{"model": "model that answers yes/no questions on an image's attributes", "dataset": "cartoon faces", "train_examples": 203450, "image_size": 64, "crop_scale_min": 0.8, "horizontal_flip": false, "color_jitter": 0.1, "questions_per_image": 8, "encoder_arch": "vit", "encoder_norm": "layernorm", "encoder_norm_position": "pre", "encoder_activation": "gelu", "encoder_mlp_ratio": 3, "encoder_head_dim": 48, "encoder_fused_qkv": true, "encoder_bias": "qkv", "encoder_qk_norm": false, "encoder_parallel_block": false, "encoder_inner_norm": false, "encoder_patch_size": [4, 4], "encoder_conv_stem": true, "encoder_layers": 12, "encoder_width": 192, "encoder_positions": "conv", "encoder_register_tokens": 8, "fusion": "cross_attention", "fusion_encoder_width": 256, "fusion_encoder_layers": 8, "fusion_encoder_norm": "layernorm", "fusion_encoder_norm_position": "pre", "fusion_encoder_activation": "gelu", "fusion_encoder_mlp_ratio": 4, "fusion_encoder_head_dim": 64, "fusion_encoder_fused_qkv": true, "fusion_encoder_bias": "none", "fusion_encoder_qk_norm": false, "fusion_encoder_parallel_block": false, "fusion_encoder_dropout": 0.1, "fusion_encoder_inner_norm": false, "fusion_encoder_drop_path": 0.05, "fusion_encoder_positions": "rope", "fusion_encoder_cross_attention_every": 1, "init": "torch_default", "residual_init": "none", "optimizer": "muon", "muon_scale": "match_rms_adamw", "lr": 0.0034, "momentum": 0.95, "nesterov": false, "orthogonalizer": "polar_express", "adamw_lr_other_params": 0.00073, "grad_clip": 0.5, "l1_shrink": 0.03, "steps": 6800, "batch_size": 128, "epochs": 4.3, "lr_schedule": "cosine", "final_lr_fraction": 0, "warmup_steps": 130, "weight_decay": 0.08, "adamw_weight_decay_other_params": 0}
Rows from block 9 of the image encoder of a small model that answers yes/no questions on an image's attributes, named by matrix and row number. Rows with one number belong to one neuron. Each number is 128 + 24 x the weight over its row's rms, rounded and kept within 0 to 255. All counts start at 0. Numbers have three digits each.
After each neuron's rows are labels from the 100 images, of 14976, where the neuron reaches its highest value: "responds to" is what is common among them. Only what is clearly more common there than usual is listed. The data: cartoon faces. In brackets: how many of the 100, against the usual share in percent.
# fc1: MLP up (encoder.blocks.9.mlp.fc1.weight, 576x192), inputs 144-191
# fc2: MLP down (encoder.blocks.9.mlp.fc2.weight, 192x576, transposed), outputs 144-191

fc1.429:137133117124131101085127138129151124126131114114115123139182125045131092064139162119128129129186135169155109162126139165128116199120124128124133
fc2.429:123123128184151108127184132140065089098126133113136097157121124154139149126160072122141128112134111136149134088119109130127127135133120104126141
responds to: sunglasses (100 vs 12.3)

fc1.83:118166106112116129128117140157123141130118121132085118129166143129156189125127131148146123113125130151138133095147144132148135114096096182119114
fc2.83:136129131112125128139197091126144128130122148125128135128089098153136115125127127137062133103164117128196138143130174127128123128041166060123093
responds to: winking (34 vs 12.4); grey hair (31 vs 5.9)

fc1.321:130130121149092128118120129102144159125130130132107093132130129064168115178131128157157135095132069120121110128116133126125129122133129110118133
fc2.321:138139143128134133124142159128112089128096119085127125123112128137119131160127137127123166138129128087123124141085129139131126114104135128127210
responds to: winking (37 vs 12.4); smiling (31 vs 12.1)

fc1.418:118129110130092127125131096130094114127154188125125132092142164120145126120099139128099128120157131149130082125136129128157072178123127126125140
fc2.418:121125128129124131118126123103144129126125119125128134120121091216123140126145127131129123159128115115110128116128130128148118126111132126068151
responds to: sunglasses (100 vs 12.3)

fc1.192:126128164139097092117148148160127129130122130129128106114124160127093127166099110143128127128173126142144127113122103067121120129081134127193129
fc2.192:130128120100117155112161170154172128125132125063148155090136131153084107119177120148140102146126131128126214129107125141121119101129123131154140
responds to: crown (93 vs 9.7)

fc1.139:153123227138127128129080132124128129147129144162129129129072129130174128111079121128121146120135127131126173085121094174144129057161161124120197
fc2.139:128127127067137132073130123100147109128138131128125125081168127131130130156126112127126079113131128136148132129174138121118128135126072123136133
responds to: pointed hat (77 vs 10.1)

fc1.427:116123126121130131140129112179046158103118162127140116153125132129118103135124139115132126121132097125163124149132150153203128128149134107135163
fc2.427:120122112138139122076135146135127100129110139128122141123129133128164180124111141138124129126130139128104119129128068144104119210126123200151132
responds to: winking (73 vs 12.4)

fc1.144:138127132129112111121128122152147129150124127196128184130128128130126128110120118133150120094128128132128126127139162112070127137070123128076134
fc2.144:157117128129128131127127126007116128134126128128126128129128133125128141128122131127127127182128132169127140060128122159167036129132141156118043
responds to: smiling (51 vs 12.1); orange face (40 vs 14.2)

fc1.221:170110143104148120117122118136146128128121080133127123136137175129095126116147116133148119140123151128138188130147192136131131139119122128133128
fc2.221:126138139164153178117128125127143132148128088130157130129141121117136170137125122100131127151171140123125147126100128128110099130080123135178127
responds to: a bun (99 vs 8.4); hat: no hat (99 vs 60.5); purple hair (29 vs 6.2)

fc1.313:128224131126120120139096110107134128095095149124134146141116097131122121121127089162152112137137200153087117111127132076126117232096143135114120
fc2.313:180180084129125130127120128137157155146062153087122113133136146132131133125102148123101130169148153151096092129129159127123125166117118118121076
responds to: blue face (100 vs 14.1); sunglasses (65 vs 12.3)

fc1.373:133128128129127129124126128132150130129128127128127127127129111000135119128128129131127130138131130133127202128128238167128120129128129129126122
fc2.373:116115128128128129115124130127118125130125127114130140129129148254120128141125123092127126118124127128127118128121076121135152128124129160138117
responds to: smiling (30 vs 12.1)

fc1.265:151129133154157107125131140111056131168106135126126069123136128105129128128107221131159118119133121126162131143096145131123111128130116190129164
fc2.265:127139144128118128123137128186177115111128129120133131120142129130131126128125112136128206124128141123071128131135127128128181126128122123127122
responds to: looking right (62 vs 33.3)

fc1.464:160090128121127138115209129154081127155091121149131126125127163114121133128175141206113122095124121123128140174129143127148129110129163128132129
fc2.464:150124092134145198130171114155138139120097132156125126195130105123109128130174128105130116188132115128178180126121113119121129105090115123047127
responds to: beard (88 vs 20); yellow hair (30 vs 5.9)

fc1.122:098125135125092124098147143117105048128129129124128106141165141108160141095148113146136110078132135164131127188126160194126133147100113127118104
fc2.122:111132124196129166125150135089122142123122115139135119139099132184117119128150142137093118129128139127129131148120125128125129114129152152142161
responds to: sunglasses (100 vs 12.3)

fc1.387:128128128128128128128128128128128128128128128134128128128128210128128128124128128128128128106128128128128128126128255128131128128128128128128139
fc2.387:123128128128128126099128129128135133136114134125125129109072128124122126084128124129127128128128133176127128128143131130129033127120123128133125
responds to: grey face (32 vs 13.9)

fc1.536:125136136136128152124126149117128125114076127101128141116140128132096126120140113148134156116119128121126141138131132105018129128127128132131129
fc2.536:126163122128113109136120133130126150169157128131148133084120145109137186085119131117127090131153112146125127112136098126128149128128098128176128
responds to: teal face (42 vs 14.2)

fc1.369:152125128128134127128135128141122128128129128124127122112125138128127123128126127121116128103127159133091128135147157129128128169130125114127147
fc2.369:066129130161129135130111120125163129129122130154134071126129126157093127116146126147145097139132127123143128138126127128130101131108189147107140
responds to: grey face (37 vs 13.9); spiky hair (36 vs 14.1); smiling (29 vs 12.1)

fc1.540:166129139124118125129129131086121125132129128122129101128242103148115097095091126133134146125128104182126120111129134118113072119119133127116122
fc2.540:190146133170154119126127142122156114198132124124102111175119096130125148128121130126139129118126090119123144124101132128176159132131087129126105
responds to: blue face (48 vs 14.1)

fc1.281:189131136130130084145155121160130102123128128128101124222122128134126127127128131132130128136127178130130128127173129126137130123129140088128128
fc2.281:133129111119127128113126128121121129129127168128125095090000120105101136116129126136128132128128127140117238125131127128129129128123130128111123
responds to: pointed hat (28 vs 10.1)

fc1.36:137127118149128104123149124126126120131128130127129184130114122120119140115087100127176114130142128132105130132140167130107100129124241124128137
fc2.36:158123112128155105126190164132097133070144151091127116099090120151142115115142099124115126150103117118128177147138140107125139160158108127075172
responds to: spiky hair (71 vs 14.1)

fc1.21:128115132150129140128128078128139106128094119117123127160131127120151137132190124145132117170128127128150129128065143127127127128182139114164127
fc2.21:128134117128129126131137102112106125128106136197134089095114132126137132131128128108132128128095136135112116128146016130156127132114124205128143
responds to: green hair (28 vs 6.2); cap (28 vs 10)

fc1.55:164133166106126124130092079134127102121083148135115219140123159231133136132134124131164139129134105143127118128125129119146110137144125121116177
fc2.55:128132130128129122097129148135128128126100127110120104088126165128101126128126116173137128088152128137127097133128127141150130113191099131086136
responds to: green hair (52 vs 6.2); short hair (38 vs 14.7); top hat (36 vs 9.7)

fc1.499:118130125134127130114113134137129088137102127128124115127183129126144160137114138110137151078124128179135126147126203127131126105196143136127127
fc2.499:140090129125115170153199100169082126084147093129157128156066130129128131128072130145145110130128149136169175108152145123139129111124165143168102
responds to: crown (88 vs 9.7)

fc1.181:129139133125124116142132129144156118104091151138126128138120143174141124113073128130251127119126103118161129134135134078039132140122126131114091
fc2.181:127159153119138132159028131101127137116152143120162143120123131128092178123131076134117128125117133128157124134136128151118128162138130187135116
responds to: a bun (82 vs 8.4)

fc1.190:143161123122115139127117132123073142129133117128128147129138160182086096106096145128143075124140185128127178128106075130036128136125110087109137
fc2.190:128159113129157099158086201128093146123128149143140124118121130128218123114125125123090130114128128119144145084132135116115133146125098116155085
responds to: freckles (99 vs 20.1); beard (43 vs 20); blue face (32 vs 14.1)

fc1.468:141127115114132154145194089149124141113109112102115142216127209106088116150091127164138134125113127120127135127145127119113167145112157127129103
fc2.468:139122124116124130134023123141128134150128135131137078122168128128106148128125132143087131128129106138133156153128130121126183144156121095059088
responds to: beard (56 vs 20); glasses (46 vs 16.5)

fc1.269:128128128174177129152128100153074120137075146148134118127121111123126129105110128123112128145076122125192133127182233068111126123128128142160167
fc2.269:097101127067138116128128128128128089094128122128145128129137135128065128128137118124129110126180145126127158125128111169133128131121230129123100
responds to: crown (30 vs 9.7); cap (27 vs 10)

fc1.356:084124128140093135122159157177139127215101153084093134137109127127129143125128157129112133132130092128129158128119075132129128144143130086112150
fc2.356:121128128134181122123117127120084044093135131111164149154176117145142093141131079118127126128116129156130110068113131125142126116116130079120127
responds to: neutral (98 vs 12.6)

fc1.572:118128114138114170128108131162155137140131127090129087126128127109190157025144085129165129114131117128137157129126144091124129148152130136101130
fc2.572:094123096128153140143086132128106121136137061115126168132136123084091127138126128127110208127126121131128129132127104118128144126068144129129137
responds to: blue hair (91 vs 6.2)

fc1.443:127122130163130132114063161121150107172118126132147170107129169123115124131113139180144138128126116176105177150190143165126100122128123132099130
fc2.443:130148155148127164103087145151053128101151143139127134145128131078154130135110110129136174087134060131139134128105133159135130123102075127128129
responds to: winking (32 vs 12.4)

fc1.512:132119141108115124099134127128137087141129117132131152217141131194128106130114135119136128149142138177156125128113131123174126143136114142131124
fc2.512:105188069130142134136131182120121153126106115128114125117138129121117122119117078134126127121145144127096122129119128130134135128129128102124152
responds to: white hair (64 vs 6.2); short hair (40 vs 14.7); purple face (32 vs 14.2)

fc1.127:142120082129154124127101162129117105128094120120093133067146141123111110111132115128175126162128138128130127122147147176047124129103119146058125
fc2.127:136093120113150123121151142128160086130157132115136126112132132034104126107138111128148167174134123090123143135129159130115118165128142153118127
responds to: beard (40 vs 20)

fc1.566:143129119109134122127138139122124153163098112116081164066137132137106094147131111147136116123178140124138130175163131126148070132113122129134198
fc2.566:136118102153130097128132141128121146152134068123037143036127132086135198126125121120037143171148135109109115124132122130127139135125124128145098
responds to: crown (54 vs 9.7); spiky hair (40 vs 14.1)

fc1.29:129136185127129128126173143103133129128026123122128127128129118123122130121133127125128127092143043128128101128123128128174128128128124129128129
fc2.29:109128132123145117128127157130133142122176131134122130136130133135145126119126128139128106151130129036128127127103129093128133149128121094126142
responds to: angry (52 vs 12.8)

fc1.196:157177178092144113128124130144052128126126102132089128126116116164151104126170120119129127121128149173126124155128126100121118113044107127113122
fc2.196:128132128127086128103169105106104146132137128132156136126214107126123125127080137128128141128104056128148134106120127121128112128117106160126125
responds to: smiling (40 vs 12.1); winking (40 vs 12.4); blue face (32 vs 14.1)

fc1.391:128126124132131130132141164157133081183123190141158128066116111131117129065124113193132132124063128191139096126156128107148144116131091141127129
fc2.391:129128126123129143128213141126152128129136128105102124127128128132072110127140128098130169128127098122128131119128116139124069135129129128199130
responds to: blue hair (32 vs 6.2); cap (30 vs 10)

fc1.124:141128144123159130117123128076161129128075123060132130162140121089133156127114127108127137111137129206130165100097143128142113124128051160180149
fc2.124:110129132118098129137148076119126123122110127180128126131116127124136132104108127126134079047117133135177134117105113164120129117127128106121138
responds to: green hair (84 vs 6.2)

fc1.274:116125125130140147153126129073093130131133115085122113131119149146123125128155135133175131130111099124231130130128128122123121117131130017134156
fc2.274:135132128092123130133128114158127032122125133129143131132187129077121131141116162136125131102136135176128135128157121116122139128135129161128127
responds to: blue hair (47 vs 6.2); crown (41 vs 9.7)

fc1.54:133128168126136140102110143135118109091136113143121116110109128128164130144079131120119135132127103132153168208099130129159150120158156124123119
fc2.54:125134132136111122113099125127110240125140081155077127145137061114136160137130117108115165120128138140103123128141128092128124130146127120121093
responds to: freckles (76 vs 20.1); laughing (33 vs 12.5)

fc1.5:121130179097127129125132095079127127154123142148122161128129135127125112120110126130137132122128133208097117114127119062091133143126080163128121
fc2.5:109135117134129184125152125123134138127135154130127128146125134121131119105128061150122126108128122156124134142118140076120114119110138128119128
responds to: spiky hair (100 vs 14.1)

fc1.453:128141127104128128128064128104131156124129128168107128125155115103128118117126125032138111128131117144136131123092128139131138135115141084106102
fc2.453:127070148120181127139138130166124108138109124125106057138109128103174138136129129125154113085096119140115137128152127126131144184157135128130167
responds to: laughing (45 vs 12.5); purple face (40 vs 14.2)

fc1.497:108133132137128136152100155133135066121131135123133138141126130150151131146137127145124136127169114184081171101120129132122129119126123123132095
fc2.497:088128134128130130137066138128186130131124117110110119181173151131132130159139142169155129130141137128166132121181140131069119127126112127138115
responds to: cap (75 vs 10)

fc1.93:128108128124127128080081128132128144128129129126127130152199123128146124141128100119128114127139130128128129145129170133111133159084128128098128
fc2.93:182127173127128139142128098135139128127093127093128122141055128128161127128128118201132128139143126129128084128089027122123120059130128117127202
responds to: green hair (88 vs 6.2)

fc1.51:139130144132182120192136158124136095127128172131167119117146177125128144127113127094100070118131135121107131130147136137144118135138128190127130
fc2.51:068127119080065144134072148129141126192136123128115129119192135215138154126130119122127167119159137128136115128128125150129127104127118088133155
responds to: white hair (66 vs 6.2); top hat (28 vs 9.7)

fc1.376:173128130126135119152120032105127161128147125206128116128128122127084141137128129110139128106114128131097125104129126140106142107110113117157137
fc2.376:107120126132116128078127136131096128124124125126117128128130143123128112129044132139127123130127143118124130135116080151133139128142130180142127
responds to: pointed hat (90 vs 10.1)

fc1.16:113133142095132141133191133180134111204115133092121156084160090119131136126119128130128123127129128102124127115128104170129112140127102117120128
fc2.16:130145129133107125128154126171121140133119148140140105141175112090152105132127022127130129129174122129128123092128155127155115132123136076104131
responds to: neutral (76 vs 12.6)

fc1.422:133127134140131144089116107114135138147140122134129140109125126132106137099126142132164124132157169125132130106255107108128102133126116123128127
fc2.422:163128137177141121116141134124129131120154127111133125128149123175152132130134128237138149127127128134193162122066203148150123127132085127124090
responds to: sunglasses (79 vs 12.3); surprised (31 vs 12.6)

fc1.50:128130135122102138135134104106126130145146129110114127124128112141131128110130145094125113116133132131128128120122127128108119144101116085125143
fc2.50:130098126116122137130145166137097110071100141139128138132142152128120152146137129115108151131100128176124118130134120132168137114107144158140147
responds to: pointed hat (98 vs 10.1)

fc1.47:127132120122131131143115158125128127132128130097136121132120102131098134129100124120150140129088138129121113122147194110128113123152135125152188
fc2.47:134128131145125140156106139116128122127103123102144171139128142123127120093128077118109128121134133127125134095118107132128115125126128041129113
responds to: blue hair (54 vs 6.2)

fc1.563:143125164109131127165176124114146136129112130146127181128134118180127129130095106166167109121140144129099118141143134096110136116137128146167111
fc2.563:172133159097199168108139124142129117128116126123142124124166110154125072045153114122105113124132129143112151114105144077131128134116130163126112
responds to: spiky hair (97 vs 14.1)

fc1.125:128117128134128104129129128111127127128121101130132131131127136128157128127125124127131123142127121123131118129127140128132130108130129138128127
fc2.125:128133126121133128128128134130124116121126165130128126097133118136128128112147131127129128128121129121128129130147129124128143128120128148186128
responds to: spiky hair (50 vs 14.1)

fc1.350:126128129130118126124127130124016128130127128128132128131128127063129084128130130128101127128097130146171132144128128132128127128127127120128129
fc2.350:141158128127133146123137132126194129157128128128128128128137128129128128127128142081099129115126128128128111116150128127181097129127135134128130
responds to: looking right (100 vs 33.3); surprised (52 vs 12.6)

fc1.299:129129099127121162128140189128130128108128130105121128114138150110130114198169135122125126119155115128134125127137123129163128126128113145171123
fc2.299:106132132128143126150098137120122126222131162130086127098147093127125111120072132158136137051119128086168164105100163135096116131119128059126133
responds to: blue face (41 vs 14.1)

fc1.20:134114128125061111143150115132128125167128130135128143122141128127159161127118128115113115139099147125109238103127149124137128142128114137068132
fc2.20:108125122128127123116128168134129131132094159116118129127113123121143130145122134090119137135136120045130133120135132176121168111171129130130125
responds to: laughing (57 vs 12.5); grey face (37 vs 13.9); sunglasses (30 vs 12.3)

fc1.386:107132136175073123143129128080099119129127126141130114194124131158132128125129127137128113069124168142128126127191132098127139126128128122120128
fc2.386:134114124133123139135109124171139127082127130122130167072127129129138122127153141133108107112108126138173129092127067167122115193145092129116132
responds to: winking (50 vs 12.4); smiling (45 vs 12.1)

fc1.145:131132127109127125100128120218091126127133161127119128128139145118120119131135100132125164149127117131170038128134127128126119129120172128144128
fc2.145:130124140129129124127164142111126103130120114127125130153092124126128131128154146132130101128151200095127130132040143092191098126130112128068104
responds to: neutral (92 vs 12.6)

fc1.381:130129218116121132128192155145128147128114127111119101122119153195123070137129149138082129133121054129131121128125127170147159122138129125127140
fc2.381:128133124118134157190111073128128100151108139132124127115159112099110142128112139146133134128126135131123128168074131130140000127122096119068134
responds to: angry (76 vs 12.8); beard (42 vs 20)

fc1.319:130129094089129128142087126118127149163105122134127140122192116128134106128128118112108139094120129130124114129138127139127128187128119139094149
fc2.319:214109128101109125127116123153126095103148141132127122124128127108143099131128120118183138125150099033151128114111112119166142124131099131123141
responds to: pointed hat (100 vs 10.1)

fc1.49:163144132142101128128124126128128176144129126132127128129129111123125098128111123144098005121114132164118073128124124171127085128127131125112131
fc2.49:128139117030126121137126110138125066128125126124126127119127129210132134122154139128127171130141114108124168124044124142144126111134129032129156
responds to: grey face (32 vs 13.9)

fc1.331:113127111127156138129132092157120129121118128127137154243143149130129168180128093125100121135130132140150121121120106123071128121133116125127125
fc2.331:101144086146132126100129139127136177129189129137132106127127135106128219125150124127166125128127108128101130131134130077125252122128153106137112
responds to: earrings (100 vs 20); beard (43 vs 20)

fc1.257:157127132121120140086149129125136131137127091156118079077158162180162147132132095127130146146129139157114141108131125165122125163143122127130138
fc2.257:106097094134125135168130139138130148065145130145113136103111143115134133117149143133138132106076127077187128128122129130134124120126133131136132
responds to: bald (26 vs 8.8); a mohawk (25 vs 8.3)

fc1.99:128111129114180112127138159117175108128083140128096163126151129124143130126148087119092125105187120158101118120128194110112128206189099127057128
fc2.99:108128144127201128112137131124141123121100140144142114129124121139128130119134102135104128136195142119097107108128127090077129219236140120059145
responds to: angry (92 vs 12.8)

fc1.532:067157118164129155124138126129102118124113089174121203136135130125132099132137087134125124126127216181169139135137134109123183136107121127115147
fc2.532:081182126115119126110123113086128120125189087087151120127131121129102122122127116125128177136111195162128136154128175130124114138133134209115130
responds to: beard (88 vs 20); looking left (61 vs 33.5); winking (31 vs 12.4)

fc1.462:133118128138132112145137128121127128112131137131132153146150137177126113138128154138126131142082124127132124137127122131135163135129101059097137
fc2.462:128149122116129107118136163164116154128138137121132091136142130081108067193110127134157118113129127132194127123128137122136139126118128129108161
responds to: pointed hat (99 vs 10.1)

fc1.175:160128245141120129127123138130133126133110097131135121137128120128137095122121057095129128128155113151124138120130180128130131070119131128124090
fc2.175:128138107130129123163128128141101124131114133128126105125128133137089166128148188171128128097121129166128134132131136114148127137117147164131148
responds to: bald (40 vs 8.8)

fc1.317:131128128128128126128128128128128173128128128128128000128128128128126128128130128128128128128050128128128113128128128128128131255128128128128131
fc2.317:128127128127127128128128061128102129128127128128162251122135121087125126128137128139128131128126133126123128126128124128107153103128130128128127
responds to: laughing (97 vs 12.5); blue face (35 vs 14.1)

fc1.4:126119141120139127098108150147178157122121123161066152192137139116138079084110123122129110120135108125102124153125130138125130048126162137130125
fc2.4:190106130141139138109117107129141129101123198121130151132126126105126131127100177127118112129129117126126138172128179115127133084130130140129146
responds to: angry (79 vs 12.8); moustache (48 vs 19.7)

fc1.2:158128128128120128128109129128128128128128128128128128128129129128065128128128129105128128128128128135126128138128128128000128127128128128128128
fc2.2:128128128127155149078126128125128128128128153128127132126102128128124129162128129127128116128125127121111128127128128128131118124128129126123140
responds to: beard (50 vs 20); sad (31 vs 12.9)

fc1.315:130158157131114127134131115136114145120121129062122128129179145128158128148108145122070153126113131132128119196126122133104151163131118116132133
fc2.315:074139168072153108115128129121139149136127132205117130081115121116072124133132131156137128174131136108121111141136128143171125079113122014100156
responds to: spiky hair (44 vs 14.1); glasses (41 vs 16.5); crown (26 vs 9.7)

fc1.354:129122132098093127128112171132127124129128128122128131128136128132129129132125118120089119129130128135129120146132146130121128129106136147128142
fc2.354:118142125151167141109128062115124128124098144132162128137127128134124133114129128127128128129133120073125126144224095080125101126149149104124142
responds to: teal face (32 vs 14.2)

fc1.493:126126128129126136133164130131145103133124189127132127124133092107118102123123063129129123140156070124125110129159124166116126133100090111143122
fc2.493:071120136110135142126134131128123127132135067111142055122128138156131140149121127074129193099136127109129084118171140128155123154141158121113151
responds to: neutral (83 vs 12.6); moustache (52 vs 19.7)

fc1.361:133152140128074130125132137129128130130127128128141086119128128116128114124123132137126129128130142157128170124130125081128130131128128126128108
fc2.361:126124127149089119130095107131127128128128138213128124122128128127090128128138121127117182133127098128128128121129127108127116128133102128128130
responds to: blue hair (96 vs 6.2)

fc1.103:129135129122152121115129101145115142127130138209155136126125126131119122147135120128105125127129149138120105130070128085127105116130129145080138
fc2.103:120126127132133128128105100129057137123131118119122118126134185135129132151120110126122131122142116121132127159119127131122156137200127172128103
responds to: spiky hair (93 vs 14.1)

fc1.240:127129128127123129128128098131135063128133128127138114117131169128146129116134118134128127124128133128127148128126131126127227132129128127126128
fc2.240:128107128099126113128128128128128132119128130126128128127128128128134172135128135128134133128128128128128128128128129132128000114128128127151126
responds to: laughing (57 vs 12.5)

fc1.133:130133161149000128128128152126128165131087128102129127128128129128128129128127128128134130128128117128090170127136128104128108129093061112123130
fc2.133:130127130126128127128230128109118127053126129112132126134145129135127128142191106128110143129129131153127119091138128129157113130128129126117114
responds to: crown (59 vs 9.7); white hair (28 vs 6.2)

fc1.523:184128128126127142126128128128128128128113128130102128128129128129036137128128128033088128128128128136125125255120119138022128131121126128124125
fc2.523:106132128130157129078126125128133156097078129128140128125134132129166128142125131126180139164159117121116127048134113144139137105128128127130183
responds to: crown (40 vs 9.7)

fc1.211:132130128121207128078136127121126121118134124044127098128126123119108127058080123121128145153173151130096117128124136114145114128124109121136162
fc2.211:122094128165121108127147125132099134201119149162169129133141138116126128120149130127121099145143072125130144168125123138178128162160128115132129
responds to: freckles (76 vs 20.1)

fc1.406:152119127055137154143110127130127073062127139122145131145098120157171123074089115153127123131106132153123117097127123146128082128129125150138088
fc2.406:185135115127144110113147131123122142174089128124165134131121121098113145126124116129187115129124123123098098144094131119151173124119138124128133
responds to: angry (31 vs 12.8); top hat (28 vs 9.7)

fc1.408:125128129110135122113140129122097125140124134127145130120125130190128120128079134093125091128101121199129125125125134208116139128127122128097129
fc2.408:124104142123132132127127130129128128135128149080133128115096129164128124128129185133130128096126124105128075134099129149127131156128129065140144
responds to: looking right (100 vs 33.3); purple face (38 vs 14.2); angry (37 vs 12.8)

fc1.286:043129121128079127095139100131124124133128131128127098024137132121148126122133169121146123079127108134128131104130156116129122160141118128129115
fc2.286:160135131128132114120137137024039106129128119136086128204054120128108133136126143170140128132123134124128134138120097163131143107150177107129128
responds to: neutral (88 vs 12.6)

fc1.268:140125131126127131139145109122129177128130133126128140175122127128133161120132186130101148129115128084115085127166124124138144144127129128172125
fc2.268:150131101139129118136045077125135138159120115108131103129140118123126164151059170087094177128165173089142128092109128131175117114085051126167131
responds to: spiky hair (99 vs 14.1); hat: no hat (99 vs 60.5)

fc1.375:096134167112105119115128127124144133127130126128125199093176143159154122112126127128118127128128120126142128097115128114111120105129128124176128
fc2.375:085132086190097125128137095126129121175143115137149122122140127126133129120129129126129127116119166094105131112121130130126158118147107117131091
responds to: bald (35 vs 8.8)

fc1.95:128132131123128120141129183131130133131127110128117101129135131162134120107126129121128128121130126127137130124113128144128130123132122188133154
fc2.95:124113128122116134137128130129124233139128144133137160114185103156121130202174127129130130125122127126118100126128121122157128130117129024171126
responds to: cap (37 vs 10); crown (25 vs 9.7)

fc1.131:142131128149109152085156115127158140131125151126127120126088157123144092097133125126137109130129134156129135138134129134076125133052142128098153
fc2.131:128131123123126122168202118113150129111129108146107108092114129099128132134164096129132127181144085089128095128071093133129131135082132127167065
responds to: crown (82 vs 9.7); long hair (36 vs 14.5)

fc1.505:128128128128128128128128128128129128157128127127134128128128128128131128128127127128128130129129128128128128128128126128128128127128104128128129
fc2.505:125121128104126120122128118128024129128101128122070128135129085130119172129128123125128147128122117127117126131128123130161127167128138086150085
responds to: neutral (78 vs 12.6)

fc1.543:125132132108128088133128129129130153148125128129128125153199170103111134149132115128141130111128123127128153124128161113128131127130155128155112
fc2.543:129137125125126124138126135135129130071164116143137131165104108129132128123135129128103122125124128128129122128094093121133128126128114125107127
responds to: pointed hat (60 vs 10.1)

fc1.177:129134147150136114127143156082104087157116136132128115130124148138128138138127133130125170132151126168030149141137177125120133128142013148147137
fc2.177:098126123127128114141124143134128129139137129131124131117166124112130120179152141131127095113127120130130149133120096135142128096137129128129136
responds to: freckles (100 vs 20.1); sleepy (39 vs 12.1); blue face (39 vs 14.1); face colour: orange (36 vs 14.2)

fc1.474:080125132139098126137154101127128118128140147130127128128139154122128196000137130172152123079089119134129118159126101139136123126161099128121131
fc2.474:126117120161130141128129128117112129150124122146116133127108121123127135106124124135123129157126112101183130139133143140112129146091055151142121
responds to: sunglasses (100 vs 12.3)